config.yaml
layer_scale_init: 0.1
pooling: "mean"
adamw_lr_other_params: 0.001
Rows from block 9 of a small image classifier, named by matrix and row number. Rows with one number belong to one neuron. Each number is 500 + 25 x the weight over its row's rms, rounded and kept within 0 to 999. All counts start at 0. Numbers have three digits each.
After each neuron's rows are labels from the 100 images, of 14976, where the neuron reaches its highest value: "top examples" is what is common among them; "patch colour" is the nearest of a few named colours to the mean colour under the peak. Only what is clearly more common there than usual is listed. The data: made-up ball-and-stick molecule models.
# fc1: MLP up (model.blocks.9.mlp.fc1.weight, 768x256), inputs 0-85
# fc2: MLP down (model.blocks.9.mlp.fc2.weight, 256x768, transposed), outputs 0-85

fc1.230:458544493521496468474519492497497549463473549502495456501474476528498499475508516520507447516490517498515493535548506477491460538514521497497497497525508490507510506514503530502482481518485511483465509501426525509495508523529505476494485448481527492515536485
fc2.230:523461436532517515504460528498482460566483451513531517513518517485517481517488464482502507465506486475471499467440505530476519466460504469508543488526480483520470509498505440511542481502527487527522508507524506505498492470507505507496520544482471513489472491
top examples: balls: seven; balls: eight
patch colour: red

fc1.619:501520554506491485495510524509495516497503468521472496497480496529504520499504476461476540502509492516484530447506522483525455510488473435484498477543488462512530479499468497488509476472526496521500546496459496499511485480501494531537563526529480482515511483
fc2.619:499478448487517548523483503491513442511510494498518489490513462408503468502501487514492486514494519525492481486490493458430525501511504520519496537535455532478471489502533466532507495526489504511504501516526455508464471516547507479484471464472503494494496510
top examples: balls: eight
patch colour: brown

fc1.610:531494511500471581478491453463556486483496504493467509451511517545533506471517493503481516517503504535498497486509486520466479508543486510560508535524507516475485521432509502512550494521483528508503465510493490509554462534539484544507555515479486473452490495
fc2.610:473502497528504473505445517477489527528480496489562516491489466514488486483496506491491501501510514462515493471489530450549532516470487482465528510506508485569510490535522496466471491489496509499518513510521527512458525479523531428551490429478507470538522466
top examples: yellow ball; small balls on sticks
patch colour: grey

fc1.332:492499494546492538493458483528510509505483443484480524504468491519498516434516486469536482490498510504501491529488516495507564514459503493485530538495513503519492463492508513532538495510483492518478487524464460495531500511511487501551546498506469512490457457
fc2.332:493479500485490502490540509468496504527474511476499487493491534479478490537508511520487502497504494511494517445515488493525461501494478516501522441539520484524531499526510486500463524442501508513501463492482524466510533510519548485468463535489507552514529521
top examples: space-filling; balls: twelve
patch colour: pink

fc1.599:532468478505518517468472509488503484517483540521523553509517504494440492504495497505498482488510505537517523458527502502462463508495515497522458495495504513533490502516526479469479502524482465489498462521531496498520476535512503478482527508521516509479502452
fc2.599:486539529508476482525510507536518501498510445474516480498488515491540484517511524518472513493494493474498493530522486480493563494543497483452520499496548488505532498473498523521508500468517523487461544473495505497520509496473513538511463438479470474537468533
top examples: balls: three
patch colour: grey

fc1.425:533478476516508523498473496463486486515504530548474531506500497508506509522518499508477537507512472510521501506508481479466479502503506463537517498539516525528497480469526503483479502503520491511471509530479541533493502516467526495450486468500443476482519471
fc2.425:522491561485500492485499477545540507491486497459492465465459516488520532475495531481490468510484494473464494479485509514513536514492488495507475490517449506500481502526491503487488487518536512527514498480499438484499495490521467481525491520500510535531523505
top examples: balls and sticks
patch colour: grey

fc1.56:501491527481466489491518501517492522514466549483536501509483523490455494494537520520500567477476542503507472478509492465519505496474468467517530516519437483507496467473502507498489500471466499508516478479526501522507491521485528476508465544460498527469547466
fc2.56:523547430477494509505481518491469481518511463507473485520499484522536526480445476511476460496527462466485516524508507505497509494513491509460458465506518526512439502517506481492530507548544481508497512514499513451500498485511468510491513475549495491534466569
top examples: space-filling
patch colour: grey

fc1.22:515507472547493511457535499524447518538500484502510498483530549533498468524495530523476498487489524527540490492482468480431487477540490488484517486515457524503514536502494497494488501511480494504496512511520530489488499480493506512534459531468490494538497464
fc2.22:467527521456482496517461485517517506474518511476496489482514457472490519468468514473515487490504482494452476509481514510533499489459501518491489530503490473509458488523515530505498510484537457474530494525457490511521481508466470468488500503526440524463488524
top examples: balls: eight
patch colour: brown

fc1.476:517492508520495515473509473494473493531502483478492464504519462527514478532488514484463514532484509467503488489498490488522462535505514491517471484490469503493529502541491510502465464451560486498566487509539472511531499524523483469521485545464471522511520472
fc2.476:515482470465536482551452515506506493474473495559494530469498511500505529523513480498513473489506509547510501519448475499480515481493470548465467495551491503484443499513501519522526529534442527476457508510467504480467485498527496531509531493525490481472456510
top examples: balls: seven
patch colour: brown

fc1.135:511498509459498527455495505479530509514485501502455533475523470486500504476487517476538502511492517508481472437485502518472515469531543475502479531525542488488514522468489491528486498541525483466530526473503478508552527514513472486517480475496527474504494496
fc2.135:443487494521493478509512497524450461474539513488541509560511527513533492512477480529472512498498464504524525546490500524529508522484446562529517527498447517493519495523557525491512506457473487536503482490460496455473498513548543494494500507485507536470555510
top examples: dark backdrop; balls: twelve
patch colour: brown

fc1.46:432478474467491534482494523502499509465505494494519496490497487460492503490523501504523501463507510487484511533470531513498547515501475544549521450509467477488503514519504483482501503524509467494444515500500539513493480523501473481537439505521472504500487485
fc2.46:536468488533564476423506495517512541501471474481493460486508518478501523479481466525491458547499516516482477530519490462485491488468516484488496503451510517487518506505493515523496500556479473516520544499504459452560479539487448503493489436502546470465499457
top examples: small balls on sticks; balls: twelve; balls: eleven
patch colour: grey; pink

fc1.568:498507492546514464505489493522503490476497479494577507489492503542519494512519516509540518496478488531504488496507436495478483509519515534512487497499521490506531518484501521465512507540472527437483475500532458523471472450492519470491495483483520501507534537
fc2.568:503504474490550513555501489482500534499486508483451485564480528480518495511494478513496478517536499465482447501496515510495527507519482483484509531494514504519501511547516497508488503474533491545509509502445526520570512506536483535532500511500493469515477497
top examples: balls: four; balls: three
patch colour: brown; grey

fc1.231:513514506500493494463512465525492497483498523528515492514484536503476482509524457536492516512498495481495508509542519506411418489522482482519488507480498501498488569497498501503534535486525500519480495499472504472540480505517496524488482475517469538503493507
fc2.231:469485510478448492539477493474491497501497506465467520435541466492532488493471516522533471450470466532515499509457505493548538514473537543481503492514497493541473460504512469492467497495509484464529512483489532551521499432527496477512498494464507506519529504
top examples: dark backdrop; balls: six; balls: five
patch colour: grey; brown

fc1.525:495517504580504572527494499507500517520505495510496472513508519478501518500492507540521513527490486488492472490484537527516509524497469493539465514509512478489520525517519488528500478517508524498480506467456517519533518493500511465513472488504519485515464517
fc2.525:499508444450539474478479513501514453497499486480506536468515495499461470495533475473508489494539486527506509481524497494485505494470526527434508483504489525517521494468489493462514496454484481509515464515509489472488542472484493467522514536495476488455492463
top examples: small balls on sticks; balls: seven
patch colour: brown

fc1.120:534516499506499491485508523517497525467462486505456487505467460511478466546465490497490464494510441543489516496497496473444470467475504528507502458537459522499504503507520467502475514479490480499471507518502508509505503501480491506545497428545480530436472506
fc2.120:486505500477467479481507523480449479573462477450541436482466534476476522483499516533462482519506529500513522484508527505504528524544469533483506494501538538486499492514463482493500480515512520480524499498528509512507510490464537490488484500502494491521456504
top examples: balls: seven
patch colour: grey

fc1.8:512514498524521467477499496520502467556482481520461534499507459510517479489450465470505484496465472498498507517521497492561473498494549486488515487454546523530525493491544516514472490552478514451445543486459498471552532531491506498496445503495483520485568488
fc2.8:504503501494480546551509472518508536470522527491488485471490523457491545521538516536514521531503533470481501475488505509505526504495505486504478488506509497492499511497484495477499523499483492530544462490507467519462506499499521523520582487498500493534483510
top examples: balls and sticks
patch colour: grey

fc1.215:523490449547470477534519534496502456434473504451508505511524491497525477462527527473497486475502551501487455484528496509492478488541505528505468507507523506485537520493488487527508463489490491540507527537499496514504526470506511479534493457510473530513496506
fc2.215:446505536484542547484537477499500533556534486523496483507479495484479491544493471493478491505509507554442501523496492475499555501449527476528483469494481492499462487468518479496489498503519489491484445493479496526502471496471505472504494505477458484530507494
top examples: branched; dark backdrop; balls and sticks
patch colour: brown

fc1.274:513531496505539472466489469486552513480481491482519482464472504502466528514480509500503473482519486528521444481488539515524513492461522472499486507493510504491500482495443465493487519507524535479510497512548456463509458481496494478488525489518505564498572510
fc2.274:494503531519467526510511491530458455485493489508469458513536501506524492485474492532477501522478490511485543499513479527463489520505459500503496502495523492519512521506508527512530462519461498543491505477481531520486472483478479516501508489501460455530472464
top examples: balls: eight
patch colour: grey

fc1.321:489518492511505489522534536514493478493460500506519575522505469503506507499501522482485537508575515517497493492474527523487513451485515480474534434504486511480506471515504521526486491476507515471495507501508500481519509531514521528525521497505499526475494518
fc2.321:516504485474523492472486518512483507500526501519486450500483509523501494505504495490487524484505439497511488514533473477573483526543549539505493529500478495516491503494498483488524470534544483511489502489482493507478482481519482463508488497513481520459502492
top examples: balls and sticks
patch colour: grey

fc1.271:518485507507506519491474506500490506514515512560498438468559472533450501470532480501497511475514481478485522501507550478533484498441451487504521464506476509495498488513508511531525466491566502491477502475501551515518503479513497484547507526464507510481530544
fc2.271:512509480508540495522553465516543508502510468488544548512482513513502518492476514498506471489469519498530494501499467531469530465547527501496451507498512490492495505521479505498480505469458496461507482564495437464480539536491522481487495475528465503500459480
top examples: yellow ball; small balls on sticks; balls: twelve; balls: eleven
patch colour: pink; grey

fc1.327:459470497517494508500508519512510541516496493481534515537499481491486492514512526492498516491473482501491562445465490512456499497490485528453508473540510475497505500511490443499451469534549486523506546474503534527510443501522488489495528496527502474510484551
fc2.327:523520479506503463453470496511497486454528517495490441477486474460438482503478497477500491527524476525526471518510510473547562496504476441517496511485467553483481502483553525511496523487474507491489481484510545472495535497456520539527468508488514493489498463
top examples: balls and sticks; balls: five; balls: four
patch colour: grey; pink

fc1.701:486505502500495442493483535514496510535516491488446477487473488462489476493510473512523464525486531517544527511491488511476529501495494525528509506513503565511521521486474481496500528520531495500498519497454535501546487516510445498500557446492508452556502493
fc2.701:497547521550463540515520519492491539468511484489540565511516530587541526465471484470530506517505519485481463512497510526460476492508523488481502507499500455472528494481531494542492507489495471482487505509515514506485491459502507526483458502487528502490527496
top examples: branched; balls: twelve; balls: eleven
patch colour: grey

fc1.482:504468503477494468549545511523467498488483533481499555523526477503510497503490505515469495522509489442473530514503559491492487489504489467522527478491549507501510493516507517521485485493475511464461444487515534526536487475480490491487514544514504489518511498
fc2.482:503547473480525517491442469479523504549497498550508477495452529518500500492482475454508503495490531512511478462464497507508529489523530530484473502499440525475482530499491512510479533510514494486488543498452486489474514522547489500526500515485489511473473477
top examples: small balls on sticks; balls: three
patch colour: brown; grey

fc1.205:526516538487528496477472502453478506493470496503456503500497535470487500484525476484498487526526506505480477560465532479467507515479465511482519494499493467514518486499494526534448476505515471527449486485521473527497490504486514499476562495491499539455484514
fc2.205:515499465485453500523504509523534507483508528488550493469508527502497529496458476520471475487499505513515521451498483541482514491521464489509473476490495523492474491451494516517517474532491505459483485473489523490502510474505557472502448493502477541538506464
top examples: balls: three
patch colour: brown; grey

fc1.18:479510515535506459523502503513464513493486491519458441475490521474507497502487490514516508516516513515465508496485452450470553502503500512478527512492466535527475472503491494512539519507520554463506479520519505568525474504467473496490490487497521485475486483
fc2.18:510543492463535545469497483508515519494528471488542541530531433534509512482507499481530500482470473491520489521499530540520455476507504487497469499529520459480531531504505516489475486518496442522496519523493515458466483483514511485487507541488502524521519495
top examples: balls: seven
patch colour: grey

fc1.722:549468496513521531511518481457590482523514489479525526462497522517475490448530523505504510509467542472489525491493491544492498512482516500472496527490533479512538496554517519525519504503492470498499496518526468486493497519487484485457483511502503497503509477
fc2.722:511490535453468482443482484477448495514479491449473454491454484495514517489466464498493525509508452482523465471486461497528470525535455492520512504519503516473480506491539468485481508496540514484508523510504548496488493501495508551529468513515501491543496554
top examples: yellow ball; space-filling; balls: twelve
patch colour: brown

fc1.108:442462502524473518481454471421445457495500501517489537503526505517473526504512443473493544520507507562511482516477524465437488495524487510485489519479450496509486523507505489515499512518489488463463481501504531516486526489483489492491514459495488503476494507
fc2.108:521545477473548486515520523565584497527497479495524471540468503475523493547525547477515472506512492470460501494526499495533507505476510500529504479508514496433538541492480536507532481502465496520499499503519491494494480538495525516496485514499482500503523533
top examples: small balls on sticks; balls: twelve
patch colour: white

fc1.408:528513488469510479504487514460504464516528432503518519483557497495485515513492489529519461495402508492498507463505492488445484534506490491488467515480496509520493447476508509522506493535485516523449509485469498570522508510493534497528460504524525489524502515
fc2.408:476455457493510508505538483521495530469477499518468449527481480522534496493508495490495507482556533502479494526440529560502531497508509491500520459475499532475513524496495558490484512455528471479535504522517484487464492490503517457512512506491482533446527496
top examples: branched; small balls on sticks; balls: nine
patch colour: grey

fc1.433:532516493488533497501524519524480513549529516483533483511527471533500506462499507548514511514466498481543510507490477504532455541513497583526498513471495474499511498539489521515561483494474519479503483506521510516482473512447433523509542504451515481501514493
fc2.433:491471447500478464517476513488556520480486498485487526485486467515518493505457519491510503489500473536497509497463478484508532501481512439483521466528495491516452477516500508492461517523537491513513483509445459504489509483537563489497478513564497545518510513
top examples: space-filling; balls: five; balls: four
patch colour: grey

fc1.766:512506514487519461495491501497502542495494487501488447505511492459500514485520486489480527498489536512489477516507546499473501499489520545544543496580528489508479557519501451513495526465494467496463467509542482532541496497470490525524472499531485514514500518
fc2.766:454480480501498508476505499473496482524515481493543534515509516504486499486492507488502498510493508515492538524541502506533490490489481477470477504429461550508522496488485478487547484518501487494542478530446544492469477466533520500507453482460514468515509506
top examples: branched; balls: twelve
patch colour: grey; brown

fc1.193:502512490499488474508510487534467499521550528507536507529500483496519526533509465500483490520506496501526505446486498514483534496502467490462527506472466456497522494494492497518500481478501520550477502529587503458545526485483460470508484498477474550474497507
fc2.193:523462498487515544503487518486522459533487501483454511475513501478533514485580546533530459502503514510499496504520498466517505491513549524551488486522554515496492501506474496479491494507485486506480488446477484555460481467506534510536470533499504463540470483
top examples: balls: three
patch colour: white

fc1.167:447511507487512480497457529494444536506509521502465521487485455531485493513534506506488499499454469487507480498483487510481485544467496496526511531537499492487456490516523475559471507486533503501512526467525489495530500497459475511530504456516508521505518534
fc2.167:525501496475524516485503504491552474484506492509489497500525555508510523517502512488510503529485484513526514470507505528508515477533487483499472503470505526508539504486469508438548487496473501481485485501488518495480504496498550484454502509506491451559520497
top examples: balls: twelve
patch colour: white

fc1.546:487516518550484496531483524513523508472523489525472508488434438522465506517498489527517481476500478479465496499498496495482545474458488520494493478529530477501507563509525476464452536503535509496489511493514483503468498513467513464464487485497482492474512535
fc2.546:522517464456539463466525482480494506577496490526552505499519528499520506494511487477540502506483536496515531501508508530501479546543515483478495477490477503517516481566543464541522495531468452526542525481489486513519513475522499522501507497507506523500500480
top examples: branched
patch colour: pink; grey

fc1.225:495493475496532512429483539515493497455475563510531455492524465499462536503513459510475481527537508489495527470491492521493509506465492525496560530468541517496487509504473509524481539489496536503507489489498466476492497464520498498461491500480488527505460514
fc2.225:481489498478488497548564455484512527513483452480507536510548520519531493503460583528491497476488509534508512528450457461514470479500517492508443477500501478470475482493498488474468425491496500540473491516514540464487510499523539485499489519482474483536475527
top examples: balls: twelve
patch colour: brown

fc1.713:498476492473500533472534513512552512550492498492463462483482438471484478498459440517479458487496509496550514483552511510455538522495475509506483511495534534508523491481464479498489458512505535485501511474532517480525484510496480471477555514511507472510504471
fc2.713:516511500509482483514488518532434523466470485465502530508502550524500481511545531469498498527493538511453462512455485482489485429510485494490504523516498451470492530513536522462479522509484461528499499504466500485514504479507525524515472501534503491505509525
top examples: yellow ball; balls: eight
patch colour: pink

fc1.554:506473524534529507496472493467533524487497432500539497526489501546528497464510468446487461484507506514510505532549506534492515507492500501500516504502493472476488472545502562492482494469465486482481515512475501467506487499519516534533502489459481484506495533
fc2.554:500497509499439473487497525520497477519514527549495507483498515474522475538520506514515514522464521474483511487490511484478499482513489508491478510502504504517533508451491463547520493470510508499516501484543533477511513548471502437486507520488521479494505466
top examples: balls and sticks
patch colour: brown; grey

fc1.62:517534461522459478536457543530474532457472506479480496543514477512509502520494515497515459519502517493466534477496527534507529508487528514482515504488490512502499504500564446527519483497516491561506504478488480567460491458499513495506480472508498478514444476
fc2.62:518426550487503511484503493505488441510536491484510505487473518502503504504497472544487513489496507502512509516481507488585455493459488498459478461469529453494482472491497503475484494484495508483501494497502510474516514545482504536467543518509501574488512497
top examples: yellow ball; space-filling; balls: twelve
patch colour: brown

fc1.716:481482505500493416515510460496469489484487527488505535455459514485499496531551514525498525502519486508489469505509533482488486515482516531516510467519535515488550559521518467495534505528528451500519456536463482497544491483501468564493513517491512472521508498
fc2.716:536562499484466554510447517507510485547506482488515466537528510553525473496475489515502530512508510500492457485488490507514527482502496461449485497491479491493457469496450508554489482473466550494487532497529515512456492518515494460512477505486469518466506510
top examples: balls: four
patch colour: grey

fc1.134:499512521522536498470509456466508597480468487498504462469475484522482486482463481485503533488472498417524492506482529478462555506521482469516503548486494542486503486512495474539488485538477495464460501479513508529544512547510505491513495473476483466514490501
fc2.134:546502475480494507493515513480544435488537532490467533493513511506511536503511534514499511503518512553503506508481506553530484463519469446498504455479549486516518519485552529483483487440491475541510511483496462473483554465485494488528508538516498517486521463
top examples: small balls on sticks; balls: nine
patch colour: brown; grey

fc1.438:501493500483538464498507519528507522493507543508552534445490498484506513488505540479507543502515492476519478544512504523489438494498497470532466530515516506462524500492520506492472492511533546531512517470507491497473506486445482529565484507512492493554509485
fc2.438:518503495501477516468478479512479508543495482471479482539527502515455513495488454515459455518471503498480487458502462501495537505483505538490502478503477469512477505500480515538494506484501468502505512516511513487492490515517488461460529508514478510442514497
top examples: balls and sticks; balls: five; balls: four
patch colour: grey

fc1.12:468508500538493469506476536471484443484481493492510489492486499472485479499476501521488513506507505511468511553495477546542500504518487478526533521482516467502470465536479489472554494501527503479520453499511542477486474468512441513538495512508502511481439532
fc2.12:541503515471509544489522482489529518525562496533536536472514456513508535504493525519505530522491486513537484458493514480461491550512513498482504481487494509513517510467496525529465473508470497509448542488485507495493500516481562483458520497514519471501522485
top examples: small balls on sticks
patch colour: pink

fc1.735:521506487567486467501496451533447498485510453475490510501529514495494519487490495478508469524496506529460512519454490504496512488530510507516492456535469461475489504497512504508497475483481493528509505557523503501463520476529510539513545441485474497487494528
fc2.735:490514514469487541510555552493513474537510553531501474533480479488500469534524555498503489477521514524513514466486518541481531547499485518512507517512477532527522483519497480531510484586506539485493544515473522518507469546491496463490494526522486504498470493
top examples: balls: seven
patch colour: grey; brown

fc1.254:495498478503474485486488552440465496522504498522519520507508484512512520511522504527491523485491497496472522507493477520518541488481476526522492522484526435509469477514480505522490505528463518526525509489533483486497517478485482464490470513498486481438481537
fc2.254:536492502504532522550489460491553468492533504463529486529511515514500510483452514453497479495492447521472506491501512495505507511505513500476516486514499498483504492509534491488562496493504466438471460521477546510472513508558540510514478523507501529557485448
top examples: small balls on sticks; balls: eleven; balls: twelve
patch colour: brown; grey

fc1.40:501471502505468509522526514515503489528539486460553515512507512519491497514456542529514503479509491504495493507508478473467548499469453504474517492520508492517489497554542493458492505560504473537507480491495502507481510501513556533494512492507512519521496528
fc2.40:495543479534525497471486497483524525496448489516422479481506517450518508495521459470502501549515519502534529508500505516514493471512522502519490486482503471470471506481464491521518485497485484474498523504492518503525479489509480491505506527489495492454470504
top examples: dark backdrop; space-filling; balls: ten
patch colour: brown

fc1.358:477484498525520505491495483508502498475444489471477525519478516511532498459526508508535441487463526517472480518500531566465503497548498509522477458467482510488485526453519520501455489498476496523488535559534485473509484492503500509468513505529507522482527481
fc2.358:489539491467536509493508445485494506503545509504498510501530517468458506494492503497507505520511508498525529506457490471550517507486503540505509505519505442516487518503501536490491527508525492468507508498465484477471487481527470490453470502503472494485515486
top examples: balls: three; space-filling
patch colour: purple

fc1.497:540467499539487427491491526520476484500478491495469515522508491489455515507525487520509522506511544479497513484500506481528471569486525495510499524500549500475504536537497499487539491499492534521524461514522515539526525469489450484457524520525503532480473520
fc2.497:500510515471525557496523468505515545502488490505514480456511481469514498502505501487509466506472488551524505494504537499448492428508478524487526477514458531510477502480475503511422506485504474443465509511458540447470489512520493503520504476475496478518525514
top examples: balls: four
patch colour: grey; brown

fc1.69:582486529484525464521501487478502500509526496494506486462505501450502517470533482514497536521493516494504509515514533490531527528533468472462479538513510507487486490522498555481486474503499496514498473489490490506492522497473455478511484533492529519492526474
fc2.69:493501473486471522496523496525497492480521510481511552457481515531469450492510455458482511510504514524507478497519496505496512506505485558484524509534493529523525506511501502506463530517507464506473490476512460480469513474467524514528495548528462477501532545
top examples: balls: twelve; space-filling
patch colour: brown

fc1.277:528562505526487527526490484500463528469483510558485503474495507535497495516518483492523527521482524502527487488519518499499523514468506476470547503495499522527503528500509490488503479518532491492453517493528474496522520514468519470493490534480482503475493478
fc2.277:485451530501513455474508488519526460516496488459502518492504462449521483495518508523481490485493479501487510491505480500512477503498491513521472501530497485466493495502500463473508489492481463553503479509494527486460469472504482537515489482499522503478502549
top examples: balls: twelve
patch colour: grey; pink

fc1.547:474484533506487466456503477493525517544491476515506522472513508506466480450511551525500558484490503433503496470483484500451541485495525534459511479506472482458474516466507485482500494540492445507530504499514485509462496496509486528478560484504521539488534469
fc2.547:493497494476479522508547519513511493476491518496546513525502513501531511502504435524497474505521485534497490589506486502488430530530503506503500525482518508518516512509494495525504483491543490482493516485501524494505511494492514407510444507501487479536497523
top examples: dark backdrop
patch colour: brown

fc1.643:525476490462489494499477482480495507514519509477536486499576491535497499486523480478475505478502491527512498548516491460515457476512522508523514478510468486494510491505469488481497488477521455539481497504499494502466511510511504524526506516499470524498489491
fc2.643:488495489536478513439499531472517533487516495521499505532459494476485510506479536487460496488532524506493487480479484499498530491515495512492489460464514511494548517487533499522539502492514523455541483496499503458549496508482522470489497466496450496529541526
top examples: balls: eight
patch colour: pink

fc1.144:469489519473479491488511499453501502500492494498514466472468521490497539497479481516491506519527512516492491484534487502487461515440468513529486504480519526538511495550447495464546493478505526468446460469510519537489514489483491502544434474472528502494529463
fc2.144:557529454510491482513485501547431511488503452496511556511528462523498461537524522512510510499494495522472523501482514512511552457541519468480484479545471504508512494458550469534501508526478472528534546515475484516499497480512505486457542513517506517486508522
top examples: balls and sticks; balls: five
patch colour: grey

fc1.87:502531483458529503508481515516497481514488519487453463509496504486525466482496488528510501487526476440487495519529540559497504485513506478497489528466446526496522541491484519538500459519475502499507482500420486493492472474496511492545502519532482528501475507
fc2.87:457485527550479495510534452465506554447483470464539534491526483516472512478428501508498498509462520547461489435498476483514474488448510499508480519529558455552466494490527499474509511481489525512484495485557512476506525498490473488484514531473524505503533480
top examples: dark backdrop; small balls on sticks; balls: seven; balls: eight
patch colour: brown

fc1.309:524486477514486540500465497500476480531552530490503497524609519470515468509516543503471490495505448496462463500534480502462494527499499479496490488515473512492486509522572489516534516500512563515481448510494524523557521512536500491450526529526496516507530519
fc2.309:502497511498515461492537492501522505466475485544571491492409478535497522511485473510476504516487499509540500517480529488507518461487498510509516544510522516511498491492444509500495509491439472479475506491505507482488475513538541498506496498490491472500496556
top examples: balls: four
patch colour: pink; grey